config.yaml
dataset: "two synthetic voices taking turns or overlapping, over music, noise or silence"
input: "log_mel"
head_dim: 16
fused_qkv: false
expert_mlp_ratio: 1
positions: "rope"
register_tokens: 4
lr: 0.0018
max_precond_dim: 1024
epochs: 41.3
Rows from block 2 of a small masked spectrogram model, named by matrix and row number. Rows with one number within an expert belong to one neuron, the router's apart. Each number is 128 + 32 x the weight over its row's rms, rounded and kept within 0 to 255. All counts start at 0. Numbers have three digits each.
After each expert's rows are labels from the 100 clips, of 14976, where the router gives the expert most weight on average: "top examples" is what is common among them. Only what is clearly more common there than usual is listed. The data: two synthetic voices taking turns or overlapping, over music, noise or silence.
# router: router (model.blocks.2.mlp.router.weight, 16x192, trained with AdamW), inputs 0-63
# up: expert up (model.blocks.2.mlp.up, 16x192x192), inputs 0-63
# down: expert down (model.blocks.2.mlp.down, 16x192x192, transposed), outputs 0-63

# expert 7
router.7:134160142102136178162136152133101166145161122093154135146101103129126093171102114058115142067119106126115117097156091106157103166166088121125059152240113092108147107150160191121100159069122118
up.0:164094088103109106131164178129112144198130102118132115144153143176131167167142080197150072135149146132125223146101154135154156134091070070207079105130160119145082060098111098190119132141130120
down.0:153052153078159138128151106141086098136116150060160127153178086078195147165105086160142194119138133195138095131166133117173138126105174132159144126080070170062107155102135096129118156129155090
up.1:192166151132069120146181121121184089126101164137165202094111082168160161118120131189091083098126128103126095066101131130100098067125104173151133077086089144137132141082155106190155121167116119
down.1:104129072142130118153086142169119119120139163144143100151140187157127166158117110217142125146139139117118135113104159053113134101117175167187076185129150125125111104147149102160088115160136125
up.2:133118194120109097169115182079110154123098103190147097124170086139165210128150123168065170098116168150099123132093140136085105119138164149149157148200134152128114082151169104102176128086127179
down.2:106090115138122142148167102096130159088158103182184086145149114154100117174130112123123096139200195153145136136097078115155165132100150104096118146153160125058118182147155110123110078090143125
up.3:166157140200108149129105126132152075168134155176166164091068150132127048113128162084163084102175064070152099166141145163095139146129137161108133107125109114086120148098135153134160113159117123
down.3:070138111088131125128144070122143091143125144162128059091062090156117064130121121168107101188177111133160084144181122108199142152133078145122201117121093156120112122084193137142176173158104127
up.4:064118108184146125104134066115098114137144178155102178124120132083143061138157147113181123164194111098192185169133132106080114150092110086111127100088122173091119097111112131115098174136202145
down.4:110163120109126068089107115085108185164100218103118068141130078105125084105118167174077138105189157106163097103169135105090131117192078144100174148100089190139119105104147159165106098138088164
top examples: quiet level

# expert 15
router.15:178113123088116091135136161165138141150107148172177106156165139146139118096137128153107067133189158121176129114115077134076177172094122129177154095135096130115131140113144165138193084116145141
up.0:113202113203111125131126119135120170175119107096138142121099104198153163133132151149120134117116124206095120171112102120151099142142153100136114103190179063090079129162078128102081102164090119
down.0:139106085131161086112134103078179100137132065105174139116127087149158088089109085131186127180127146141114149157165118125164093099104106159074151122087104097148120117161143092180123125136145133
up.1:117048097097167177155206199114064168157182165111168082124126117167108110158149158155142059104154132138119151149158104169102061088156118133132130170149172125137156135096093121126136184165146119
down.1:152112105125210115132096144158154145095128133094150160125143147104142137116125076113149195185157103085094131098152190130052128143061178179127085120177127110090129077112083141158104156078159188
up.2:107091126111114094125133110150150111130078159165118102130176151139169081083115155142134083177115127112139142131164102146065117130120062133133123194071154116181145119170093126141208086142177155
down.2:129095152106092139172101111092130121187132156102119061059065146112094084141131154129138134065137134122134112102131148127172132152142101088113157118085133129204121126122099125083085131142098145
up.3:119106184147139132115106137128114133152079155144107106096114212178131164144097110077115144138127118107114155133172113156184088158170133067134119082133056201127128082137114051123143090148109152
down.3:089094177107120061135156169093174118153140085124135139141156121118157109175141137173103105116125152188131097087160124156108113143118111121106115099166012192075127128107133130164138130100138085
up.4:167125087150147109165135176066170156169107161125123154151077138110115115143077098118132114129132091121084176153138154153174059197070132106146106109167097130098131163099107092117132115115122130
down.4:141136132157088166127108159119150077142107117097165134184107144124127118136115128095109133098105114094120162087094138102106141099127103039133119161149098136113188085144119111120092138072088112
top examples: quiet level; second voice: none; rumble

# expert 3
router.3:117136122143103142095139159137082168157155132084123143101143151092135125133176145204088134068190145117143102086092126124140155128096130167152155068124177156098113108089138080114087165062099131
up.0:125106149148101114167165138142158045104144120160128109145091136112114192118105098119162124112087170122113119133131085148129134116111130172141123072135140165152169115159098197109142177147189136
down.0:117134123107130127125149134143165106172118086126110157074151095126144146158104065109097092086143093174130153052078176132119154095171116117075134201129167176137096113102146173185116142150159128
up.1:132096096152100091157154134116176131106132063090165120124077116141057118154165161178086129135140136140141094154164129142128135148137124174087144111170143096125152124133101060230039109110171114
down.1:109163148149087138193048116127139087074118107146158145020183135118123113105140104168114122147120140090143118112117093144165147132157138134141100097110144125133129129174129202065141126146091121
up.2:120114082178118140128154133092114174167088168088167121151102104113172148157106121124115064130116107155169096107168152138127145150133129113140094160172159156076117111160092090102145143123167094
down.2:125108151083168152072183125070109168181162138098099103149110121136052127143091144118124140092140103131154079132139148139129090132160116098159132077095074086090088072176068163150148135142144113
up.3:158157129171052162114118096151165050101109142101132098125108172104163163129160148117216175188140119158157055116110133101107155111171147131112101157133121149088107162119159151178129083178126133
down.3:172138118084179126172141144110071134210124104119149100134084175176086184094143168106189122147090141151102089183174113105209127144089046086148092106068164127087132145108125139175170093129119148
up.4:141114178135112131113068139146155231138127129104113128136131143171121082132111210128110082072134134152144124146154108160123142133135143192150141117041152119117080148085140151037094137158127107
down.4:115117111113131134102126160114143119156189088183149109146149103076143120178106134118075103100115136161150188127113120134174177095162105095123150120145158084096145143154073086154130145077129106
top examples: quiet level; reverberation

# expert 12
router.12:199098147149124100118192169134098155110134110114099101133157152092125127144101171137101139133147109110136132165071148138107149094119096142139125186133073087106126160088104095160193105103092090
up.0:151093170110091158082117126112130161112133095166131155137161111182110074121117148074121069117115121108159140117164140138133156150131118158161080067141146088191110145107109214113150112110111147
down.0:024073106113161102108119126155132064111131098162112167134102113145164110115182064117116126102147122137098120108129083078111119159165123058132112107138190184163128071134138122095154147196077105
up.1:114196166125132143131215138092154123145098102144123120113193115085129163094136118088100181100108147139137137120086141162144173132160138179120123201102118117086178118151160080131053160098099155
down.1:089144150106167099169154136113104116139089137121093164148156179146143178111108146142106127152165160160144158132131148153183123128112135079122054084148109137097115087163133114160098106134121088
up.2:192102122085126162129087120063137166038123150154155105165159106085098172116094225208074173112173108142084077130146143154160087119176124133123128119150139106135121122178147094160139077125145176
down.2:137199118140145109165113158149184104211127112134114126113094178152110126145086121174159057126196128181134174111136164174153077098125126197082130159160096122147175099151069151120109110110131135
up.3:167104141119107110128125094109099110086188084182104108087134122162100147107136124159100167176054152117119181101093121135160130077131098173143119113084091153103159163116145133148130076182214164
down.3:149147144159143155151100130090145122172096150122140028060047163150134116118139180149114085056139136108137133113162166091177136182107111093098152105093128130203127120117102155088120117153110153
up.4:150172192168081089139149136138120072131147140133128220188142132119114129071143133127131103098110160160117078183146154130100140094134132098129089057127168096101101089132172128117097098131115116
down.4:118165096107160183088160103159118088081099106215059170187161122112093153171100167143124145166141158127212130133104120179097122090126131095177104126172147143084082152128139111147147118087142129
top examples: background: everyday noise

# expert 14
router.14:155141168120157081113130088076136134056080080154164090083167110122126146138117110104122114104096176108087121116150163148069144152125159126155109156079168134102105101095137186120159055126166116
up.0:109171170138086140125139157104087120109113168107189143210130128112140102177124124119133139157119098146150169080180135141074050082114075106089164179159075098106185135136102157118119136099099111
down.0:173132162076152092111148163134174116148147108112156147191144188127143114088140120126154127127119152143132085135113084112167197098077128128122136194081109140096087137150093084165128120131119130
up.1:158175178061140110144141116142114116127113157095134049130086144154132085112050143152189138159209092106149101170056110147108137084104125152089058099088095126144079104165162116170134135104111161
down.1:118085101137144130134092141155117139087074116114177156173172140134191121167137154132178120130113158134074123068139172105151137127059193111108153119126118169116095154075139144122159125110100133
up.2:128137094143102153199187119176190125230133100217121190083129145118094115077123147094161124145132106079146026133111121093114127169146107167153128156166107152130117108115092160083129122166129121
down.2:140106088171143159165082123158154123102144205161092061022084155131092120123139176154113143113141117103142142151186169141150120181122107101100129141089136086128131093156086141084120098125158160
up.3:111127068113123119117108131100124113137134113092199156152128133153138141168169157157153210113124136211115153131152124126065080158113121194155153172184083119076106105126156169128131136104158181
down.3:196112159158120130103104163136193135127090056128131119101070150144107129165084118125100178087101137132140105099157163069147079142142100070076132188129129070062121140114169035105121102187152091
up.4:106119110165073104093138100086156097048181160152128117151093163192101132145141143139115067111164120166115087105169084121147115076132156108116117095145137131110092162158101077118115128116095115
down.4:103185087151093134100077182158140142112126084126075154113152107180149120157127068133099147132133149124167154145111086089126127127131106186099127151150124120118176151129155109144118195119163111
top examples: background: everyday noise; clipping

# expert 11
router.11:114177120189151099151062094119120106177083132153092161123090091124131121137114167156129110089156157136119179172110099171089075144169157112135116123142082146149137102187148059081134106122079151
up.0:179155114210161137144144084051144205100135082140112128152124093127089144051159125160137155154149136116178185103166109105156126130103154123129141131145124142143137094156151115112173151203083118
down.0:084130118125112120111122165130125073122184112132170160144166126150088157075151122108084130109138141113154162152186152080124140220105094113138133111124116090112119134093120157147163097147195162
up.1:118113096151134134138144141152161112140148119127198116161106144124189080148139144104118135088117151146060127136153138125138137131101106173111071087132163160161114147111137168161139184140121148
down.1:111104092112200082138152132149122106118126086162117173123164179158131038145094128104111107167112117071138138167134125118148105130134118108134145090144076104118165108100133129167144084113079044
up.2:150177143135158137121135093195111116087110149194107092152110075165033086177106099126139099139118149160089181152116093133088119102188125135162178169186125089134124091162061151172114138108121223
down.2:094161162050109194102108137119087122121084098106164128104127147161140161139153110053111111127142140126151096095099105142153108174075133109077094106132081128170084132118075113098130106202115178
up.3:161136133118152145099114146139138061113094147092182129147116081129144150112154171114136080105087124134143133169123173133127096134117136182107100182095168161166122108147165179189142150129108134
down.3:182108182114092106117162124100097112089138154158143165184126136151111147158145143097148159165135151104074125142108118124114161143091120177144063074118163144142091185110102140198158100103119134
up.4:147166193082134150082141127172134055106079163130163167103123181114113128141133096146138150137113144097143180164140102110100134117131080092127082082034126095131124147171114152139089097118132141
down.4:131151185109098132115082112099149113132110120125188128146149133099114156117187149119076099067108156122086105114121147085128103137136106075155189113135070147151135088154060093135174135134162064
top examples: reverberation

# expert 0
router.0:165142149158114087156161107148156170129127142121133083125165125139141107104137163118141110171154156159086165185083114142110114158113095093164089161118106156131196172106167128143188099123114105
up.0:060065125129116138176091121134133176097074125125171123153114151132087141178107114147156129135097138149103085129155149195104071165155106177138095105097129112129088150101123144080148152149161169
down.0:115143084077134128083144155114121146122166070156174200156206099104144097133162105130126136171163139168083158060157089167142132096106165168125091137177159093092127106119087145157138146136164129
up.1:143099186216134114103154168084129144117125134130157157131098086125081151099098127190060100094120082141101177169121114103145137143157115144155103093115060103155107070129094159133125120126076137
down.1:099181135116148156095202163149147140108099111140187107208149153072140142092113112187154149179121125155095134123142137144078127101129111128146125172179116051093146205120114067117036132158140120
up.2:122109119097140128153147137085133140089124127183146123107082140099115181170137184099133111156140107113145171151159093159101145036172120170065093096141136155103146092160127079119140064124114180
down.2:137171095101182115068090172163161154091152128093139219138121136126124091160133069123140130162129154140093170081135094134141119127149186159145087118146148110088145119140076174171154129101133087
up.3:134146137152119157127151096105082063079146098083100073103157098135146141177094086132096138191127094114094161088132160146094106116158107096130176125074094162133186117121169149119109065104153166
down.3:146171175101105098109191150187097162170116137101190169146096138040169152172155136170118143149091137127155135054086105084117131137086119138117153164079144092074137093151105149167118110123159115
up.4:093182128156043141058099149145103129156179132117141137178110112125137122163124157130077088098129076106129117141135159152094096093149172100154142094136125102169145168164124086071158138137158109
down.4:135113086143104121226149145136131197132142104110144135149181126117163151154100152124084139148090154099149163141136091171119114145094135144115144131139155098127117116132206124152099111118154089
top examples: clipping; pink noise

# expert 9
router.9:113152094138121089104116091113101118155130115112142050153170083094121170150088168149127079085164183130144139170110082094088140143144153146121153176109101137140130157156082190145173118170113102
up.0:000161176092090154166122109184136099079159127093124170178139130134158147179109122097183121132121106119141085120157109152154128113215150159133136069108063100165116107111132129128099137165158096
down.0:110148138142105134109117130107128132101155126114091180151153120162117139099174087099180185205125123124163094152099157169126126115102114097136113135062120185075153150122184076171115118116170116
up.1:124116122086115124098186146124087166118075123168137139115128147122112102082089143133113097107115157143088125067067094065128113110114169138095167106081146161125139189108177094126151132112094096
down.1:125133124129119175101114157118178098100076151125170132053120147134158178148164072098173147123159104147165110154148106133152087099096158069145105132148154153135090154096111108136142042147131143
up.2:151042109086099129114103131136166122146095139071176112133093143146130118175086158180075068143117181166118106124135116131161146122159142121176095100063111076132126114093148117156164084196172118
down.2:091151122093111100097138187100107127088133083096148159185185117101074175185174153165102118144060165155116126153185133100136100175159148165106159140097185133104171076081123077140093121123113113
up.3:099127135152155138060114136186094123091150089094161121132188132194117129146123085182162146135140155118125113147156075163189187122176083087168142089108092139110124163150146145124169082148162092
down.3:145141113154094149158105128079124113184162179183097090067113139116107126125104153159161169121097158131142113131138187102206130166077076075138135155102113142108136094129124121066093080161128133
up.4:227183187138112116137187114091151157170123123137123113143146155123134102171084129077142065065206157148076121127168157145123102100093098183152120133141097175167132067112115146156149132169122117
down.4:142144153158108130152087048149102196133121097119129115113132129141111190118145099112133112143063112141142135093118153104144169122128123121075093107119139085151116095111071064084104143127140160
top examples: background: none; second voice: none

# expert 1
router.1:168111184165198093090185066096126094171173116184151075155110089126193092119133114129179135193124151102127142133052117076141123148058131117175122138197101166138174193131095118132177106135162112
up.0:137185153107078122113140129151147112124109155101152166173094107131115145135102154059107113130175137151133103121191174167147190102146158165116164125064187200067118139131164139150117096128117115
down.0:117135074160131105102087146114122080116097104100141148167196167137148161117117087175082149142153131162140153147120155115084079069116188110140111075146143158091056107149112084159189158076161113
up.1:148111184133097117110130138129112131137056144106153168098131133115142097201087167129109201134175134172148187127143123126146153101133070098105148098172143110149134125138077152167124111129144136
down.1:127179122073099107133149207167143120091117106182169204148144112122104149070146146140132181135141182112075155142096093134122117149109134142124119146147156068106133187128138152122171126089158076
up.2:120091090155179104155187143076055078137055155128130129112065129147113154126131138132142117122159135133122127118129160179149109102133126101112117151084141176110170132110126160133106134134098191
down.2:176155121122133146070142143155141124125152139186115179147106158112128159128113144077129120084173116154052175078136155105117050083159142163142134161130163147150131117133206168134128141116187122
up.3:097129149050085069091151179081147123120123150099123130090130096114139176141155143088162125049101155152159113161117098136131139058151166107145167141150152137112112123095134157142150123119077185
down.3:104146137162115140097191150161156079111117100118133174214157097131151141164098131161166169187146115139092132179135140178139106131139145119124083169135161083120091070114147125177149119098120088
up.4:187123080137151119169085201161110139133112158102122158217143130169126190142114093170156126124137115158108100127139085132164145142094079112157069116143148094099135129107128115149155188135190130
down.4:176049103096133139172223154124131121139111148138117126116113127121112097095079086095128167164138138112135064132121114116095109132144085085178085139066041098125139139183131066157117116139107181
top examples: second voice: none; background: none

# expert 4
router.4:087164157127135096118130138140122140103128181076115149114092122086101113149111100128121073118131102160123093164132159122130122109096129102113085042085131123085086151114141153135081171078177106
up.0:197120110123178132149213142148098096084142075089087111120085104144133177140153068142168078157110123099121162113129110177108127110095127148119104148154146098111083159130165164096105103116152114
down.0:155188155129099120120095108125148165156092121161100092106099100161144120126106106128078131086107157091142191112150221136138100110118093117136153105154152125156093157102159175129100123114142129
up.1:088101140170159095141168094120094073148116205156140155112182112108185133166118129124124114102144116066152102133134119137112127117101100150135155139084178159101122149161154135107130114197102211
down.1:101160108174122119108078103098137149120120153116130107159078138187112177129096157151144120128137087133147097104109109070077118133171108108112167070063136108148073140095099114172146130157158140
up.2:153141173135134134121126207153130153125121090139111145115123135183141193091135173118091112101112173123101135120166071113138151129131227160163161069094118135125074141130117105106154139177135098
down.2:087120113116122150094098123147102120139188142109120122140141085149139143127112134159103071068105123079126166142101080148102139083128101125111117129117168105118107092153115100156146165165125108
up.3:114161145127071126104141095116129098129057188086091174143119122130182182107123142185164104067127136133094081146093108132101083138070142172095104098076170209139132152132138146205120160118171187
down.3:124077133151142122142139144148188138161163140097123094105132150200110138050114131132139104164094178128147173104148096146098118089138101122136129145107158179082083106135179106127128095139135117
up.4:136148146112148163103065142161158161113094137077117095119159219115133139173192175098083120112190125189132125078168134058112118119148184118136197119076093092144160150070152081141142120158102135
down.4:137126126111149149134092141111169096136118117157088123099115128138136153102112096045086079113132117139149138072145147140130104152123176083114157093153201131131107140072165155135105101137108139
top examples: background: none; second voice: none

# expert 13
router.13:138148176140184072075115097151148123080136141179116108127140131158153084096156137185183160091083145133109152135131092115064166158081079083105131120167115110101192167143176093114143116172169135
up.0:106101152112104113087131082154122122108169224117109166095185116227160178158136101088171116122137119082111069110122118133137105139168151094149110113105155105110101130111151173164103141122129154
down.0:096121142118147119121111093157101144143157100134135074161168089108165125095133108166172119099169158108191134128069022079131126113185087127115168140139156110078089169110155086152116097155129110
up.1:150096121110129136118104061156157146127097173192147095177134080139118098064165153095188073134171117135128132172156115164063150118106100110080101151075106086152076090133134104127195133106150150
down.1:129136113174082169170095096060110121178139180113178014105101124124120138102110138129072118121147127125150120113083107132152127175182102084139137041118093101123122142130130095074097125167105183
up.2:187102123132155113126152096123125056128114125197077142107191139137130137145072134177146192154127128116133179142152141105099172148120084153189177168096119123154127081152112139120131117136201078
down.2:129108133111099126140099095076134135185131163110129059079072136099107077118150176170118100087138148127125132105142159102140116125139125090125151067070095150176138128114100129055125121155077139
up.3:122145121106108161088125101136123113192103149124122073074221075139152131085123120157146107162147142130140147171102119091113163129083059154119174151106117101119119123142107149122158105157178150
down.3:134112130148114124186082102084146114193083143174130055046054128143118080130118178081127133084132137120121135090141162108158150146114127077094113088062133171170139120134100154062118108124099141
up.4:131118085152111155154108126181125141081117130123112106136070102150161158174121137174067109124163153171133145085144071099114099142165100137149123071184092105136168130096101141104156076137150103
down.4:132097094080158096084098117157136092140120087117164109128142129080038115091080181106160173130159126126126159104139182167081113149101144120170155090147125164157141145129182134160060139110166134
top examples: clipping

# expert 10
router.10:153091150184155173155142124180098156172099106081102112096153117129162073141085114109095145144151160075103184159110059112155122181127112069130098151142086125094143191114156092107133107161095176
up.0:111126150144112166090146204057146157085127130089111143199130128120134089151103161168126133108139158141112091106145187124081135079174110108103087088088218144227081166118144218085130112085151107
down.0:123136093159167096133161130130132134066115087116144118184165154123141100175193113118169151188184115118158179141111123150070161137069158183128147123184218108133120084176112135169112130122130098
up.1:124115186076138127145073139064139169119141106196146121115123126144171163077082125082084094088168122135112094133163146122118162136154114156131114131120149105157136095178081129091177180119140116
down.1:120096105149134138124138093152118070087119172156120083105129117168128149074091126113122093108111185053157142113096173124103175152147139080137153129082106120110206111151123070122112137141140126
up.2:121150138160190131175160124120120156161076097158086098115110129101160112116115074096140159138107165127085193110123119085123135112136108148074157094179173104095100168080103138145097146135086113
down.2:150101167132115166158105092073131149131102168116106082084059139146121117135121165132115107046119085147131148125119128101182159162144075105148158106080095126167197110133103145080134108154135160
up.3:141134209111166145115140107146101120071070101149113173168113142134113113145147176149150118119117171148142139159211146137110148123109167087128119089128138091123177120125145212147165160088119086
down.3:136097126151110144134194169107071128076137125086097158161182129164134133099118103118126155161147100131086134116103114156062107150136162145144068155113133167079107151129112155170165123101077104
up.4:100096136145126090055087135131133103087132164110142114148152088104142074089107134178194139090117141121103147174121112138085169099098157151141167080129163154133114096171162156173158185084124131
down.4:148109136041118115135125160150168099140118134122062152169135111105126128145143135176151125141108117140091101178125112103171136090160112155110117160057191106127111113094157104182153113101147117
top examples: quiet level; second voice: none; thin (high-pass)

# expert 5
router.5:091060161088089170106190137110071105185082169127105065168147160137174109156164085093150140116172154172127141140102139091060157156155157146170146152112183118165156177190111143088146068119150135
up.0:085182110097087151168113193121114124130102134096155192087096151150118148110162136092164176134133126073169153136117154131069105141153100146123158115148069174123060127205170182152116155195080167
down.0:162153129162079095068166128156141100108141093149114136203170086093175153114089079102075134167145162127165161128125136114105081087077185150187118126161132056091098139127129136141088119076084064
up.1:132119068130130127171114177108108137092116110098106082135078172114146046151132130133109139164135098109061169111114137098125160090112119163094167131108182078171143160085140110123091199100095196
down.1:146117135112130124139113084158137161126124182115127092116147148103120140071083141063183113100148123118096112106119146116128103145078126145134141182098088125106102202106069177111114087122156143
up.2:107118105141092138175094131117082087089076202132127100150122113162116098196096122105127148116147166116150121160133102145192111099157189094097128084084086121102142135143066109166133116128176181
down.2:123108168078128166115076132119089152119163115153111096053093089146087123112148159151157139099163168165106121125109155103169128095140106115118110154083113141172152078165133099086132099106137108
up.3:106119100105107159114122142124114123083148151138122090124163143228080163144214159126161164096119130150143121161117159158131131071195148136162089158142040171111138133187100097160105135152148182
down.3:152136136166100103149078153093175160163123127133115022090117170126089132158105165110137095128155111125109109109131125129126166175073108112104143100110145086135134083134133154063193135117078123
up.4:133129175143126110119132137149126114129145142130178149155119125142113121147070142168133148093092135136059143138114114134138138108177117108107089106154111042137129112099144131112123137157107170
down.4:078139157091147123111096133152139108052140081129185214155178148179140118151148176149172175146103138115148119100104071145150122115135148176149050121109086090106130142142122150161151142122115131
top examples: background: everyday noise; pink noise

# expert 8
router.8:176092103054179154111125164107201108156159104148093098153105152129131077100090140097116117131179156109106174096170124136075115119108084127117117088146132132176112136128141080165145136091089130
up.0:207063133070087104188048136130152190151104069113118112107139136136146118151068115152145201100123133088145134159158131087119088101133103103130137098152113167144114132174120127145158134144108146
down.0:180099158154130153139140088135173121159115167136113075111083135194123136170122152173133126110098154132100108081131140168150101198172113131136170091116086132163125153131122090073148132131112128
up.1:099149143088159091112121128161144109178224064088145166139149137131148108168170126108126103137109120172082177088131132093088098117142111160173182096092155106044101141100190178139142101127147124
down.1:160125147147123153168120108082118062110133085153092174055160102213151105147122090123109128162092118154146160097135115124132173099160158119127126113137148083139112074183167078140083101189096177
up.2:056126131159109101137184099115098156209136109157157127067108119122149103086142150096114123174145102061109111139130122086083116139134152130122085089104069188069171084151108125167115062113134155
down.2:101058146087141109190080121168139095115152091143110116122084112094220099098151126067112127148153141194141118158091158086075150097111188072179189100163155137082053144169141138141162151148179117
up.3:094137080133101202199112151131151143089082187124124132096154177116139055152137207145183157095142119090085101098127148126097151105170151151068115129145115135081151114121160180126105153161159095
down.3:214140117154160144090128117131135157124182133084096123189151125119133129164115094103149104140086135075153161130106120125107111108140104072046084081118126140099147076146129108190143151102174104
up.4:092155183083069113155081152133081138140124179162157124102133159080099078161110129147118206159121148154127091140114134148109130102155119128113062094139100104103134148153120178062168101169084138
down.4:098076101183165119090094090146101124156127089162105151181142122075139186153127165092123120147107123123101097193089173084125101129106124138129144183114121175145092189140112106147176128136127100
top examples: pink noise; second voice: none; white noise

# expert 6
router.6:196028106076149095119163117130100076144128123113067099154142170101130136151134121132168092152113123123115144169107128157099180087131084136123148110121199103161141162157135174073123148196090104
up.0:109103146121154141103184144077086142152117129115124087141153115155113160139182185112163142109164104151134255104087097134128145106101133125131146134134142166143171091088145114099096132133140177
down.0:159168176081121145202118127122099087039158145125076163152155125163132086124114138092211131119123153113102149136146094142087132156135116130096128138147126142185142064161180158120132113125128107
up.1:144111125122117095163112086077079120058110079178163113150188113074173133111126101126192171094105127099088194111195134147159101148142130113095099122160087136188146135092103109153193084110154062
down.1:183081147155159144081111090151145134208110140185105071061094099171134156133126149137098111090176110125145108174141132080130158160093092157152152099160165135133149160131141121106155077136080148
up.2:093134131102094108112142074123193135127139080165148186141112148169115205128111172075157173126151177107131162115175148174130069172181166143170166105148105143088140109141127090144111147136142143
down.2:154134140129091176184105117111092128170129138069124147124100091136156090131123138128135131151106165107178108112147081127111131105154126140140158092085100160176108125149138112167163109170047118
up.3:156093114077056140095108212144149116055104191168138117212142155041148144133137106179102148159114124170101150143135134162124129110121103185073123149102115176206106107125122166127151095151111107
down.3:138149160140071139097137147080163117181118135130136074131072125129090088118121165112087060095139095106103104089152149142154088149115098110132159080106117122162111139106099115051080119162163140
up.4:160155131144124116174181122114155142146087163132149114140058140144089058173160134185082101141084159079098150131057089151127168044183118151154117150160087134075146137162149163167161087085096041
down.4:147123081139108149130170132146108142096109068142118132153189137181135109116117124160144110155120151129107143150101115181130092098154133129103123132216162137092091144122127093201125118102141089
top examples: background: none; second voice: none